Weights of a small image classifier.
Model: arch vit, norm layernorm, activation squared_relu, patch size [4, 4], layers 8, width 256.
Rows from block 2 of a small image classifier, named by matrix and row number. Rows with one number belong to one neuron. Each number is 500 + 50 x the weight over its row's rms, rounded and kept within 0 to 999. All counts start at 0. Numbers have three digits each.
After each neuron's rows are labels from the 100 images, of 14976, where the neuron reaches its highest value: "responds to" is what is common among them; "colour at peak" is the nearest of a few named colours to the mean colour under the peak. Only what is clearly more common there than usual is listed. The data: procedural textures in two colours, tilted and lit.
# fc1: MLP up (model.blocks.2.mlp.fc1.weight, 512x256), inputs 0-255
# fc2: MLP down (model.blocks.2.mlp.fc2.weight, 256x512, transposed), outputs 0-255

fc1.45:565449488498471545518531482464465425514549431446537501427546435423594470474468575507408501548583523454493486454493435509575480472517502492488545488549566533539416517415576479505459499422467421561591585490517485493412526510518499519416515531447529502435419491502427515495473458495520508470492416612525468541526552474485524502543438536486575499474543541525434481485548599486541466507521540507509598445569454532490448458445519538474459431523459496385526506494432473587536491572502509435516420675475443628470507545482482468621511431501541552412477412527515497525469519433550535499638519471515490459470456480487492437425485420541476459575455470423444567495548557530486522548563519487551637395490491621483518553461494497467560558542536432468449441504536515438550423491533519
fc2.45:509447461517509563507637559543391569434470540505474456471470501458466494472459509432454522538441505452465430614490468576435521500471547548586465524520547532471567569484540485548555474492408461498540535504524531496470432485560522480494486480494440439389497425529502406548545458543489518563551494538487561440456475444531477448514462598552477546524393508491566605528492556500567522526390476512381494452493501584455447545486456530534442441488498500502492500687477570503405497536470414538440494558572489567510470533634505515420530524488467560534428536508491544528528488362591530591503505529482500480458558480493513402466545539546505463483506507454441470480462466481488514509434539555416467500519595523593575482584506404540491524501392417430502463467453478560460518503542513
responds to: red; ground colour: red; green; pattern colour: green
colour at peak: red

fc1.83:531483616489478391564478569456534475470455533528517480470517524485459526548470495522527451505555482382490595444512558429610548470410568520500436530474536524507521409496403478407340501507524479511501550502413496590518468591464469534468520415546511503490495452475457436393505539418431511516488608443490584515490496419476446481474462429496580489419560492513518559530488550436562536529439474458492567668505479492515559591462580486404532555593561467606547483437485512447447453481456540502504450508461466477461619528504541485524496556515580475521487546462501463564496458469504452421499540504570517412473431491511485492529495462496477531499529444526472416492434529534579466570613524545520524563432497446600530497473490484547516542562507492459512592491562480590511559458516480
fc2.83:419419508459526548501438485567542526545486625455506531437463514406557580505467501493506487510527558428549379457493477432486520471606497528450506436450435526559570602534524562536514459546503420504447456441535594452407602476482532406634450426507463462587528461482544487566518519488496602469505524396464477445492463445534497517591528491447428616441487550540498427590494423560487461553431467484537494476539543473473516557462489497469493467483530496446476518477472538524492526525577431572454562492482510501502449519492508528470459522513496478604529451441542458490521590521486594513448551527576438561472484452467448485512426567568503468554448540458534559500485478471446554421440523583509538557451531528496501450483565469404474486441605513595475403502443479481589462560580412
responds to: green; black; pattern colour: green
colour at peak: green

fc1.181:554447487458437506553556486447404478499542531522543482516543581479474569602459433387484573527597478437597505492527371534478598486471396511459510501396561509537516523528597523485508433476507383575501452469436539517410418578495532532482529472441461476579492577490508444509530494559434450517476408490503469480411455461562560497434522507454555577510443472467457508552431579558619549578527516502466522387463535556403456623446501535449498518480464534505496614535398507479501514475536529444501461483508582490443534544508528498532596531464516435439423453508553439515438470602548425557437493450539536521576510509559502425488506537457535540535495466432496516427446536496550554425430441476589529468472557530501488486504534459465541499552471488456509473536547518420476513554475487
fc2.181:517525510451543570498513545498473620598586475446441462489518428459418377502497497563468443571505505493410586527499497441585514399466535500435499510548467469505545476540456444491480494361486443470425580616490536489564505468512504523549508555502455550389545488534494459482530496459498543589576420559458504464572417423563515485525500552556428575532493526518486555568501501394479430464462487533429600510468415610488371464588508501460412534529634486513522476469498583556494500578384472417497498534499544585450435401576424533529470495518505472467522525553534450506448453528508564472535593451566506481441462505538471539398516572468492507486499492455414403498523505506442481525531497493489549494523466472564506518508514530592562516438480463453509516551481539512490561526509497
responds to: red; ground colour: red; pattern colour: green
colour at peak: red

fc1.46:491616482494441512509453391449507529577483540571403508543497488468458464509488613545565443551547470524476595532512525469469460481401517611501487435440577481500476505513532513519471543448457586499503512465396522537539514513463461561564499475450492507508547503529485566483368495515439413501494439469610429501440651522542389541508504475467452480519495606566551518465424454484469483451476480527447511528499547464527500420488567546460494505442480490535492412478470463547423431456506419455454401488427555557566442549477451549529554515451552517410473518459447520502427522398507528532461528495453503603494457549496457506495425537531542579552549501464503501477524570493568453456484609483467492566481528440496459515533546596519509610604551555541543444487496475426560646549466528
fc2.46:492410532469489478462528586533544427525485471482527481517461441549544470409499554391404494540566536466608501460516456506557549545524464504501447492531495461454444516490512544488495528481452475537535457489523551450536479500490542454441565476455446459462536502486555588444546527512481565495460442627392580505564598484515551414434511531458440484405554598442499521491416529617500555384512465483472417505565469436422406503450390553544401487407504473460473512501590549481484576499527502602524533512462517483607587521458583518463480523484472537552580513488499487571412574513486517464528504457504479487492572504504463478576517426573584478538495513518471444497449546503452520488508458532496476560608503524521630403482514487536497438386370473548444524519563503554516496496552431
responds to: grey; ground colour: grey; pink; pattern colour: pink
colour at peak: grey

fc1.130:483440493547457455576505623530478477552433510530548437548478489480575463486611512581556421490415525519462548430352462473544402496548315525518552569561504482493450311538544530538483487500435474490527506471559523550435526457533474482541526376496495461448518495516522506464506415410487438437482451536434499477566584536546545495597506518498506465464517454489560466604564548504497440547482573581468454421565554495498486488525525476467544540536473528513584545475511478507529461506489467529401535593491492485495513465512514422451536547602461604414494476492510450469471452535585462534504561476469439454528557526467519388456540527536560513550486490492528539566467529584555514397534463543460530473526477464551466523498516364462521472559451502512470439460509427497438457478534464
fc2.130:470488546422465554487468562537504472461567500449557447580581580523501542457493377512473619507606481521395501489472472554494409486507509484426462523451475663498465521437565554591568497562577428499471503542544474482521506420455510555609504573538538471547406440501591537480391613499447406621482568461536485608481515496507434472510474483502473459533511467414453503456487467494452404565564441503446534478453497603531555461471461444503451582517461506499547519512407476394524486487453495527585397486464555568435459542478515522431492445529451537520532506545500607503509486522539540484488481506524515563576486515523584497469509540493413514479527509403523506547569481537448443473533495426529520452517495499451528499436452352503528484564506504471502534450561449462571487501483470
responds to: blue; purple; ground colour: blue; ground colour: purple
colour at peak: purple

fc1.109:486538400518487509496564413479537530491552471500479519513503434472588579573481518409493624512603483482564549583499489461557452479482524544505485458469572457471459466629513601541557513511485517456576530475500508433498388414485529535510452478451482457473445412558485451482504567434483519558564535449601464478529485562511495451470601395570569546508438528424450454484570543450449469475368472404436561488565537532453470441520517485537554456505513531530489533535457502443402415531449496505512478561531480435487472401397444555549467414473510500584544450596485551550450452531469545539467526500574414488559485513577518451440552525486525480567499435517562492541401474516427589480553553479542480524554490526407507506518467564542473442437516520477513452482436591486499607540546502
fc2.109:552522514544459470399370405500533599560601472538438514455576497481445487508470582437515508464530578477394461493585475551501510441512574452461479437518432523566574549469564541436434522530389471542491547471480551342559471578453484514547489556575453556466525468608513458471575487483514414529486606542473543475564507456533498462472496564537562532559486503611489576429447408465500501519539533586485581465449443502454499629545568502538399519444482445526539502491501526558442499488452559504477493468556503573517519484457514520463547481457453485495430433430465437483499475522494459462570484429604493508544493575514395448468509491432485501476464465457520474534606534450474492498394513413478440449489533499587498494543509531493454571541503451469541528517467520597566461448492553
responds to: green; ground colour: green; pattern colour: brown
colour at peak: brown; green

fc1.31:593560523474463537428516537467488437520525460556543463454447556555568457457460532583566506582480486475499504544451477481520484451451458514489448504519483540461484449546512468486493556531496479433439581530571543508590553572523484573501520477499496523388415511419497516551490530511465516456521471475531568473531593498566460528523485468504519518553567515559407479468525547529446539458402493588512489577587476436427418531469521504547567512474546544544504566610399524539535433480463495350498549443458425400560571451495567539552541538491508501526530548542493436464434374404424457500458524586428463586556542590419472550544498503495570351419553544521436512497492528556472462471493495454473434514516532453542517469540449484548567444367454514521464599468454577487462466501555445
fc2.31:488354437496606502575443522553498439438517402454457465475449483509561456481546516528418406559574471525532431509517514576455515514508458533442467558514443447557469501542501469458509509516481506528498471471488471552503425457534538441516587410475411489431453488569455514453461523434460564424528501510468524480608462458563542586548501523524616482417525615515523429537462465497585586433443488547540525484491525542532574592477445560472531525478373448548444513386564521575498589491584434579531491508500487451481437438453498521496486514452495680572531491560488492454503513479476538569471463397511469537558456495515455477508448519516498516542501527487518574519489511510388542438537592504542496511516416418532509440491422562539481558462565472569477592473504447514497583513517437
responds to: yellow; white; pattern colour: yellow; ground colour: grey
colour at peak: grey; pink

fc1.332:457484482532438504602494516350540478440575498501392502481526554563407473450448512539549470415465571460475410528468431490590525565524425454450513429507508511498502548549532424456479537492577496444573464488535430547454554458517471503514513479460449535455544427608485461535542533491474463467534528482499555493471477461511538508479441636471496426550472405502487474573514533474568344419471543522598528509528569543572464475454550547376463476513532536493465509556503496536389494556445448422507570470542492416540481534470443461589510566515520529509517568518463514536492518510513475575559589521500554502518551564509501486494347438491434487534402548512545544452463528498543559494542506404497492590473459479459543469437648485489417461500503521546547526528512471506539514371523449
fc2.332:500522466442600500450566543565429516422490492503496558598461538530490442683481493427535515441449533473538478504452512502495435502401480482502471477471491558451574417409460442607594524535462476492481510465545422387497609521582540467426523537516537609370473439518552466558489455542529471392536509513481569542546518510512467557506594490514506472549422451422540484459428483572414487527467447575461497443497499505500485515516469528540517587464424525550521489483553540457519505485584473512433544490570444516493451503521469565494587521452496440547607480466401478492416504427553540593440486557487537536497566466428528482462431498502473577506582551501493433600490531439507476537574463501530447479452441608468505508433568498513488539428457532481537437503493522569504517387524512
responds to: yellow; ground colour: yellow; pattern colour: green; pattern colour: teal
colour at peak: yellow

fc1.404:628530493466545460506491513504533548538518419403505506532481479524522546533449463527445482476485508607569448592537472500506510589429430591454482435430492541538565599516441495463472426457512454486528584565467543415501454559518433618500495541452577476502472497461518545554534492476522490473462505553555492514486521356470392445522429465540461504486411510523510464521499419546526440534549433441491462480561450556618551496529451521625496613367562458560433493517451436533530474391509474507457555501536458539571491492434421515552520493486456464482522497559448461591594514569420415557516495507412444428571494593492463489488494518493504548530465530528463488399497606475546452520510387506466473548454460543530518513425467551456479445503494559520511506472550511483396505528581497
fc2.404:392495520548467429347570529634489508500448472497539416513474541543497532535549565587487562412537566522561510464552557544493534506462519550492509475550476459469457456516562598511445468471521573490524534481493487521469505538542594568584428483508528578507409450477399510482529388429499478529485416454506504440505485473490496479468469452524432536482491502572448534484569483506477446443421549475456468441510599474547578468522506480580461404544470457528520444548521482505537491515590450446482487508552564523409518564465470537471485495474457473445523579449528433508508510515530490434595511440534514547413470494514475573565481571603529444533551476423510408462485494519477620459494470531444606524557507440533464552644533434496544496495511428347452535430388535525493463498557527
responds to: blue; pattern colour: blue; ground colour: yellow; ground colour: orange
colour at peak: grey

fc1.28:513523490587459558634585534542488480445516533543496558547562540527520495489537522529426569516465500442555566481412504569598546419495445470427492482441519393457490430520553449580416504465459567468497456460550510543448463489480535535527412509499519391460544435518431638491472470427471558567553516516441488560532429383502553457560553524533548532471474398482452460620427548483573443497410495566508447511529509515459501498482530527508504516522534480413565550486511536490526505574461420543500444573461564550527518532495453312437476479551505564482567543510472492555525470465529426496447512490550503489573541550516531459490548489449449525491525457465489455487440539597502637437389556535498501493559539492466405435491561421451486486514476529483472527505515368509456464532493479
fc2.28:502411493449474488521473493520537537551534536561510525544599539499533489506460500474539520485437504481450440457488467553525477494538483454568514483602402624448520546585437490544523442549617556523441475498546438337531575488485483549569440598439598503486381428459522508480461579459559409484541521472560469506452487499500515572480535459451463490524502523573464471465528484525456503556553439487405464457425468524501638485476482475549541490519486473489510507531434467402511518524368489543490475461618485505465551501510535608501466426545566481491413586524450529536475472509569570470546522587438499413444541535541510536472487627420497493521518540457493476517538526530467517493511528399561576474517530585447394536495472435497596431418454360514452501466495505474491538474485482
responds to: blue; pink; pattern colour: pink; ground colour: blue
colour at peak: purple

fc1.147:532493506491447429462559531557603598482548449497562460503413549473487547463507477512473490543538491420461440479566524532471483512430541521434523451556512504573511511502466468451516439579561484409490477482428488552524532508536562492471575533430484458514550466511564479390453499579545486525458512547485428526580470653528488410481469511442480478550490534582472540412512431587554480420450478389460479527469557577517558501656526424473580388448450525523478509476450546450402590522496410496531466515451533502552507629644436518429475570452464512547513514443507490517514573484485544466500471539517497499487547537492379495540474446510480566514557464562562501453522515499515543524519462563499392485480467504538469570390539439502489484513511428419541418409481568487497420467537534
fc2.147:491467455482508524432472497472523506557496464499415512440553473522508427573399459418536470580553485527493480558523584444588502542477530565490553582504484511532542463531574504523593472456462490593507455513580504461543520504410454563397474491577428431566601424538472468421439551506499560464486505492521548558538516556576403539546508475496573466433496495483503432464525556485587583559453410550481477444481485533554537522418476434485443585457486548487479476426485542435487433494488509465432514434456437617419549463377523448426439503543485503612539397489416507533522507516620376479525562507519504579466524453447486506477491538545477532451489553518474471486522516516509481542509636512480472569498549541504479498411552521557436555501436496476597522445445505462564500570533395
responds to: green; ground colour: green; yellow; pattern colour: yellow
colour at peak: green

fc1.340:573601565606438469557529567517591579431409526487465405433453438542634482558523458515469518533567565565404530510526415483495508579471610381458510410407449450508456415467528431525579467543543464435565521419557538511473440488496498518535512520554471559460551570464454553426480416467539440472470497410447543541464502546583554427466519553550525535428466534500582511500539485512565447454438481550442516471488500569483557497603493587528464538513451492498544555505433483464512503525546474462552492515466493468526417535415439544479478503485476554526634550515599519476517566498536562427496545406410598461581471442497464455474494515432491538477476510574441579576484567463479518474528522470514502474508435531483475455407472484479471488499525533495452503492451483540427572459513518
fc2.340:492432521445492614548526591509514488575531518488577410548490516577566534508451525461448410517468465489574401471428466475548468396488537477458395465497537486468477477497614526402541434432447472451538482521651566517573396552407461565523486462481563524547482475468452471462456500403511485489500502442520473434499495519452445531565442539493447436545595429479455397475454530524517398558495494608543541420516470535587456572445523512533502559512463530475574475557474505558530485545538488457542500439456534515600506501530504475549501494476504405480587472476596508598447448521507474596580464520540485521488400492521508485444508474488475564482438452605508520461535495496511486516522431507513559476516503463464409520377647521482526593542519551499472541503596485483523439520484516
responds to: yellow; ground colour: yellow; purple; pattern colour: purple
colour at peak: grey

fc1.33:537430466523559488574421448571551466458492443531412512454490448465503489535469468398478434466561508562424605488508494505418521518523448407567525518487488528611442564579563526478493478465471476480511467477506538627489579538519477553519459489579527507565537456556478452529486489455492649494409552515495511517586488573524490488428507494483431424554536541581514504529512581553500451489532587515538429440624494519531493489501501652559411414489500514533466397542496421537392519482459446432515517401565404537469518415458501479498441448452473516422586516466511524466529484487523477477470491556454530511464443547542517473593483479510489411522475562412523521598481461480497496501538439558540472569550414542543532476551448538515480509436482556545451454526507469484363588508528572
fc2.33:514444533461536501513506539489391517506575575527413527509521529517430532502532450564535553493472445410514529449501474449479567526472459519517498559517515504545483437514459421566531537489384489472466492487462577419476455582509501506511491509538478499472508533538552604483497593493439514517536537488503466468455471567453511564511457502469506464452622533466543466453498531530399514405350522522482410534542472543513464581499514608368464484526514508589579505529477556500553556525524655505528484545470449456536521394387541572475554437519497471502564443517515506536493529397462455460507479536537469393524484606428536483369463608530484487505505595505356605437434458436448478471494564482578513479563547533511507536542533580514475511471407448423576492498512450480479485510494476
responds to: blue; ground colour: blue; orange; pattern colour: orange
colour at peak: purple

fc1.274:572453446483490430517530495463517513495579515571443556471487553487482517519499375456381538471408461576516531542424575476533563527517522509502485467436426483522532449455536585447589518447485513537583518533466486581460428479516413514555530451493456533550505547529493552503400511408559480510417463510501573497697514478474514522410467396529512492570454468497555458598518467517492612461429544459490488450438472531522501520569509490473505456575532538456486462530584446534410451569503535567543543581479517506579575494396493476453463611506571538512584561512521536460610412452481460485517497447570462448403542545570531448474520524522522486455486505527521442601502415474516487471439424488452576560554468421438521529449513479502503529571548447490511429457470446500515567540524452
fc2.274:522475607486477576537462475486562512441490528517473521549420481441493462548509433484558481514566568504480551475443418479533638436589493451590527423496551539465471446508506525505563466469488492553444473520464449446529499658525345433477509524438482594442507472533526542581472582463516510474568499442578448439431481478445454497478508530565516491564572464530549476507480490473530546574465553506433520451472542498538488602493526505564440477459444514505540433548492506550624448463529498490505550498530407506542470509508470498590552526444442528462478499578392454480466518521436524478537506459500457530503495595587424429505476598554451538503548514462506473437429486474441490534610448564493504559496497467541530523515429492409408386399467433572480511478548474497482648419471567
responds to: red; blue; pattern colour: red; ground colour: blue
colour at peak: purple

fc1.247:525505491497510401571475475497494526463524481591456559506536573383444489562465519452534550397494522570428566501436487480537536537476504508472446516512454542501509459458544426485460415328405489508564490461594511448510440534470448411525522538492498484381527474458501502511467443468498446435486473481537521544622586503478378459442561506465518549521573446514609453558501567457484519503441605493558578504561481501526524437538534537506397564534464595492552527503542539530431465475543444427584535538487509491458618415458480521528421445523535508537439512489461466484517502458474546438468454427603577501549545494580549504524542460503520467540601570500514465567502498527509394574473500464469493543365505465446558531485529625520481525484489566522528501572512496428535525556499415
fc2.247:477558482533572482477564546461665475562576529512502532516441386530505494503476465549520546582594528495491492434491492566515539438490513482425534508470481504548563549453592437534608533584506561489487527511493478477503481546490495517505478461525484554519561447504413509487552529476446579532536514456506561425532438473504567560486387546458401503518553534456546423484471568490502561512508454412423457517493540522470414571480457463352374518496516498586455525543466470439559558552481552482488530455435426550578524423541517448325512524534544500449498502496483460487498470431505495516507470422492454596525502463425531407546460546531514412401557523535603539441508497475563436501559446506565518583526477533430514459442506491434371454492472554523472478432574467495490528517474586
responds to: blue; ground colour: blue
colour at peak: blue

fc1.75:467588446511510528536518573446432538553448539425453446469505576523425485452516630561532366432415490451509483405450421531491419482538418476440544549411552562515508396476511576402521431397503610501566419577487428476508576473543455490503514422464535440553490467561537466529510451460509441496486416519421606526548516424469541435484511538567501492575507465488545488515536523503549593449459490485415527541423579515437562506545472450473504472554483489532557476534484504485547499563542477592410485536472606444452511501486467426539558432479460507508544527411501469630531541529402505522481547526489492512557473519485482488485493405577502494438452508534548483517488531555531518476536461499505540444624494542545470479563501587549546529464494596488520509512495373569453521474530494
fc2.75:518445535554479493528554477462478471437429520514636527569465508535601465458585502451508591472451371509563545472494428517473518390471535549484419533470479577458530527493484579520356509625647472535465497447481520427431381442506523460470462488543508546476508521506528444552502493503417468509511474444495496479429521565498489485478527563467442582513533494483546567471393492479376556577534477531435527476562503521513462445521499490537482499572497418426536627512526578393502453534530525476426461450467452496493463424421566528433486471549383434537533484537436520495505523530541571432502499555468516423533531504526520508464567532603451442540555498420471461564406486467534562493507488505462481519476454546511559559451550517561552520451612515567479530553548534505589493525472487
responds to: blue; ground colour: blue; pattern colour: teal; pattern colour: grey
colour at peak: blue

fc1.320:579497476515495470503415411620502483532440430423435470478478462488609495588468516551467475523590431561435483464484520489471480517432472489543567435532464492498494503476606563498612480483529540551520545434451564472426558480471561518524471480519522521490482407486458457376548511493558453511528472546493440458441452540501540518575445603593494540485441399391475409503560503416471567466489509571477510509562584526538429501552538471507427541455530495439528586498520491505536511491480452514479558612516503487520470490583575496460512462514514393455519450538552485441497515507510489491508443442464457599604514388518364495514412418552524463462517585519499406456537555454501460420525507538538435622517429508505471599469578515440546527551501449527495527500476502473540590571548485
fc2.320:499553536397496565479517440392498481434518557501515520542478545532521502443606440508478490584518497551526501561477497500502504413491457498433394486612554481412478493568408465435541577498514486469439485408572442532504538487471442546433546558507576476493474584497545503524580509479484567502502527462522402520494464437513486416490523482521527530475523497544474396482518479519540406442532536420444472552568472504443531475607560506493555578537495458488425335537465480579562515519536456528444516512524503575531516451384610442549532503480514600531531422446400494452488499427495472508514493537500515506559530473410526537569557440485515476550490469566485476593489492555517587493451409514502601374486461458562466512465603440520499556502469391539464563478491528592525416497554498
responds to: red; pattern colour: orange; ground colour: purple; ground colour: red
colour at peak: grey

fc1.395:472549536503514416455412409510414475458510449532546413588465447529521529489521476541591551525566479551496455472474545502517513512421446498488562504492494481564482519431588459515459488584517434441479458542488527591533428497550521439434476439539508625507493487452505468542485495491460482559493569532573558481481568476536402542461537560603490577495402524489554405482499495455511447460542472552544387545634561466477434448389459454427452397478515523391477467562545611582506476452496539530474467490466544394486540447545516549491571496491469558524531478503390494515505467560488496429448444422442470526597487528441411512466506577505422492540456546530533432466483538417486565589494542482574534500481581433561534498502537518550545599467513532462501420524525498499594560459527542
fc2.395:510548359525457498440436647517552447459539418439511489508572525543483486426376520520452426470450454526446493530454400543493454485478536509528486471471486529517524614488606611504509546477450509519484475463554472492490503474546560514583509556476440482467440590533476522453441498495536439465521408407526483532466473478583478531489468526452393524661567587491512484482474553501581578538515440489477499467538438567443553508488467435619499537431533504584482469546478494493533523544530494562453524459537563436590487472417565566531545488525476423497486487552484486532562493411382454621425473509473385533415442484497580517510451506473557503481517491456445483578442590566455455507476489543518554533490462582523520513497430561476538465507490441462430581523510480483550530561507545
responds to: grey; ground colour: grey; orange; pattern colour: orange
colour at peak: grey

fc1.302:481536426585441457549510528483495474479484541600576436533395547520518452514443444410555396576489549546554460448550518442393561495446547457534564453547503478584467437490477521478569512556532568450495560516496487524452521596483468415586538431535504377590513488557479473475467476451504526520492543528444583411527554471538536478504517487468516543488463482334507449591447446429606485398515407486435542550443475493573542543567502498525496607477576460550535449481520536490468491539510426529551400475437492547547440544412471498549587493493514579534620502519474502474521513494495527492542505494532435523454467473462518500516496409513429504383545519514474402488480589407531425447453429498457520553482520425515535522563488525507503584587511528444472442468532548465494517511508577
fc2.302:537441563518479552540525469485538592518548479416454488456465465539570506490584480560485576559552517519489550466473440449529550465517530577480468411454493546475490537495576517515478533438502496433536522516487449505539549412459425423454514454467507598418587534499542565560524540530562482501472474614476430460471484485497513547508623476587508537492535555503498525471526539365458449419522619478497487466469475425490529473596579484509522398434497516503468526454487548551474427462558529449506525572426530511576525560432435553535409506469478518399545468489509400444449455500492417626356578404507550523535488546550465554461488473622578537486493595501535432445436478561485457489458435577509478498498484456566443526429535568458558461476465515561393505531476430509501523498484454
responds to: blue; pattern colour: blue; ground colour: teal; pattern colour: purple
colour at peak: grey

fc1.168:517476417538345535449546561504530534533395442404506511542580491559465531526487483460465547486422500485595516518456458500557493479538585465502465511475508477437434568596583565507477431504516450584426462521476543585477542548481522453550502519536521462501504471529466507537516507520450480461425552459495508497460448532449532506546568482504551558486533410476461496465525456597558551519470448415508551479505557522533534555478481476418518388521467494494537409623529434491539536482495529534453407518547428510587442519569519505374486436462487539584490593585581538419494543575503493492488461470538485513463505557473452485446383491466497436534507498532504518488534529533529454422572479602417508524599537464432478516510396615485458471464470635483485496476479355550384519511534524
fc2.168:530516557493447469574511515483497559414575529505509557379510499442411427467596547545477637419463515431462373547411482478463459459441475483485529457541548481503475508415443579481468525503540441483539498614523494507421520553560510561496544540489561503499464429500495540496505364534505474541542451462494476490478503439543487555461516531652555500427574493510571475517492611518578540536504581490560426530592555534389467494582483440438515513496517506479469481456523518447559479508554482459484452514493514474503542523460538513449478480457579454459419504431474483537570526473463511517600543522473487416418455614580516525601501444488496571546555351415526508414516460527431456532446500521482503564518527503487481488571558430455423439533516445482471544532486437523560576447499561
responds to: green; ground colour: green; white; pattern colour: white
colour at peak: grey

fc1.95:615461468598394536556504546529462526508519492418467481552483505455470513511457621521428384428508479542539504463502512547507436419449542472495394482571520514585450597568524479440465525516387491485500594546523511609547548514502459574483414540559473554475454451547544481438496482515524539571529511547493528525404474405553493425444542561463450530511539512521429463457539497487456478477464497430484520459579486447482530517501508422474566452484486585549586366556515459454525584498557465534574450523427440415487517526491492502544553538537568444559521465536545619490457535483489527533557539518487479502539453584371467561514516479476584391412579486506453517473440485505453392500441479496479542481396403462506542455512483503514576470456586435479541449542507563517559521466496479
fc2.95:418507466478542450435521475428522505659430544492526510493469582566525483549440409512513503610501467482353524435530538548467491532466399483604446538558545458459504503489500476512591509510447457512480463518482448418488452455520518509495442493596423574552578539478479505509532432526511500424552561426497462511514505577590507435630476489573523535457500544468580466525495440445517515526541441523559563525501487434523519458453534465498471460566521432525486496410461443467484461561535436597468574539568408544551526481473496554518464503451504502444550474481443506534431435526378553563457441544449421454528520527440566570541463517479514481619529568563430457567556546505495599486443504550523556432479380499444458549498495532652477471462441464518486553549485497496465452452515515
responds to: grey; ground colour: grey; pattern colour: red; pattern colour: orange
colour at peak: grey

fc1.349:494513376464464486485473503536518490546495470494469562465462429537495511442488509496577587479443579530498445586415427524327445465513476537486448624521577430625457514530525444555468459431475598459448593573545501588527492423505451488457529507507485515528491428454496555498491529536503457558496566553463493581419552540476385522561525511509482555464477541424476476460464470530525498420479461481508516528549528494411572515482572505529435503538539441474488508492560439458513551401619489543528531453501497482419418508541493523535585464572463462408554554578498445573499489525409500462429475499480479566493512485479499498522544496464536416525494424605534381382486569545465487494487554531488493545595370507514549519446512590532473593434530462523486494553515518439530542479575497
fc2.349:521584450392457475488494515381485450429665556546468485471539527481556478485453582473555435448483483488505499569562471443550442557425496545542466496533543462459478523523469603423576557513544485546449466508530513430596537496500537500547485483470417497528502496512493535458501503438514556467462519542534501598472454510540452457573543519461491503473532581483473494534558486597535559527435605451409517493470471472450464427564512464523505472511564511503576515537524448457471543537424540454436445512587430600459541494488546524353575432498442539568426485493523493398518519592512531497521548568500473452370542482613514497587449503449454488478412471421421497539429509522533466492531511551491447500425494426521401465499441568482499433550552576577535444526450533621479516477553475
responds to: grey; white; ground colour: grey; ground colour: white
colour at peak: grey

fc1.389:512422559399421487501505470492512545550524560525408460475539599474390545432516509470459542546507511427504493517457556578515454453423490524560566474548494582502541578471556478481490534430462495574522488472499555492514507486473513580402563555515442503493523454517490465433475527555506453533491523516455466466452475422590479544413480529486459497564485593483497502463523488461527528483485550516512602496551430523570545464474446484476428487532421542485611491572533555489501424469424433497538483478589512573514518494580579525476491397491534473477481504556590568554496450506454641461435457529478591388540439511419449540458441487447499504504445523607504479509533500581434570390496514453486504443430537614543498496388378531568423490431489500487512496597549383512550450522570483
fc2.389:440465502445505498518504498534565552515413665565540469530476500479456568543473518373470519525567361473447440395536499474476526438513531449510430520434515407501607429521577489552488561479466479438533475528469445505405449533545429432541544485556502482546543567501451437478521476521524486425472450534443479568502490480463618519536534493559479614540574486512476456521577395563596598620408452564406505387467547575431510507481465531458534574519610560493491493441452478492486479473441485459424504505460512512499487593456449511449507537527538459561543549463418466416539546494535556500478484520508476529487420498570521481460569579509517420476554560433545532473516583567521496467498570490421461498453482560494503457483519525568556475504463527515524478520428540526496481382492520
responds to: yellow; ground colour: yellow; pattern colour: pink; pattern colour: grey
colour at peak: grey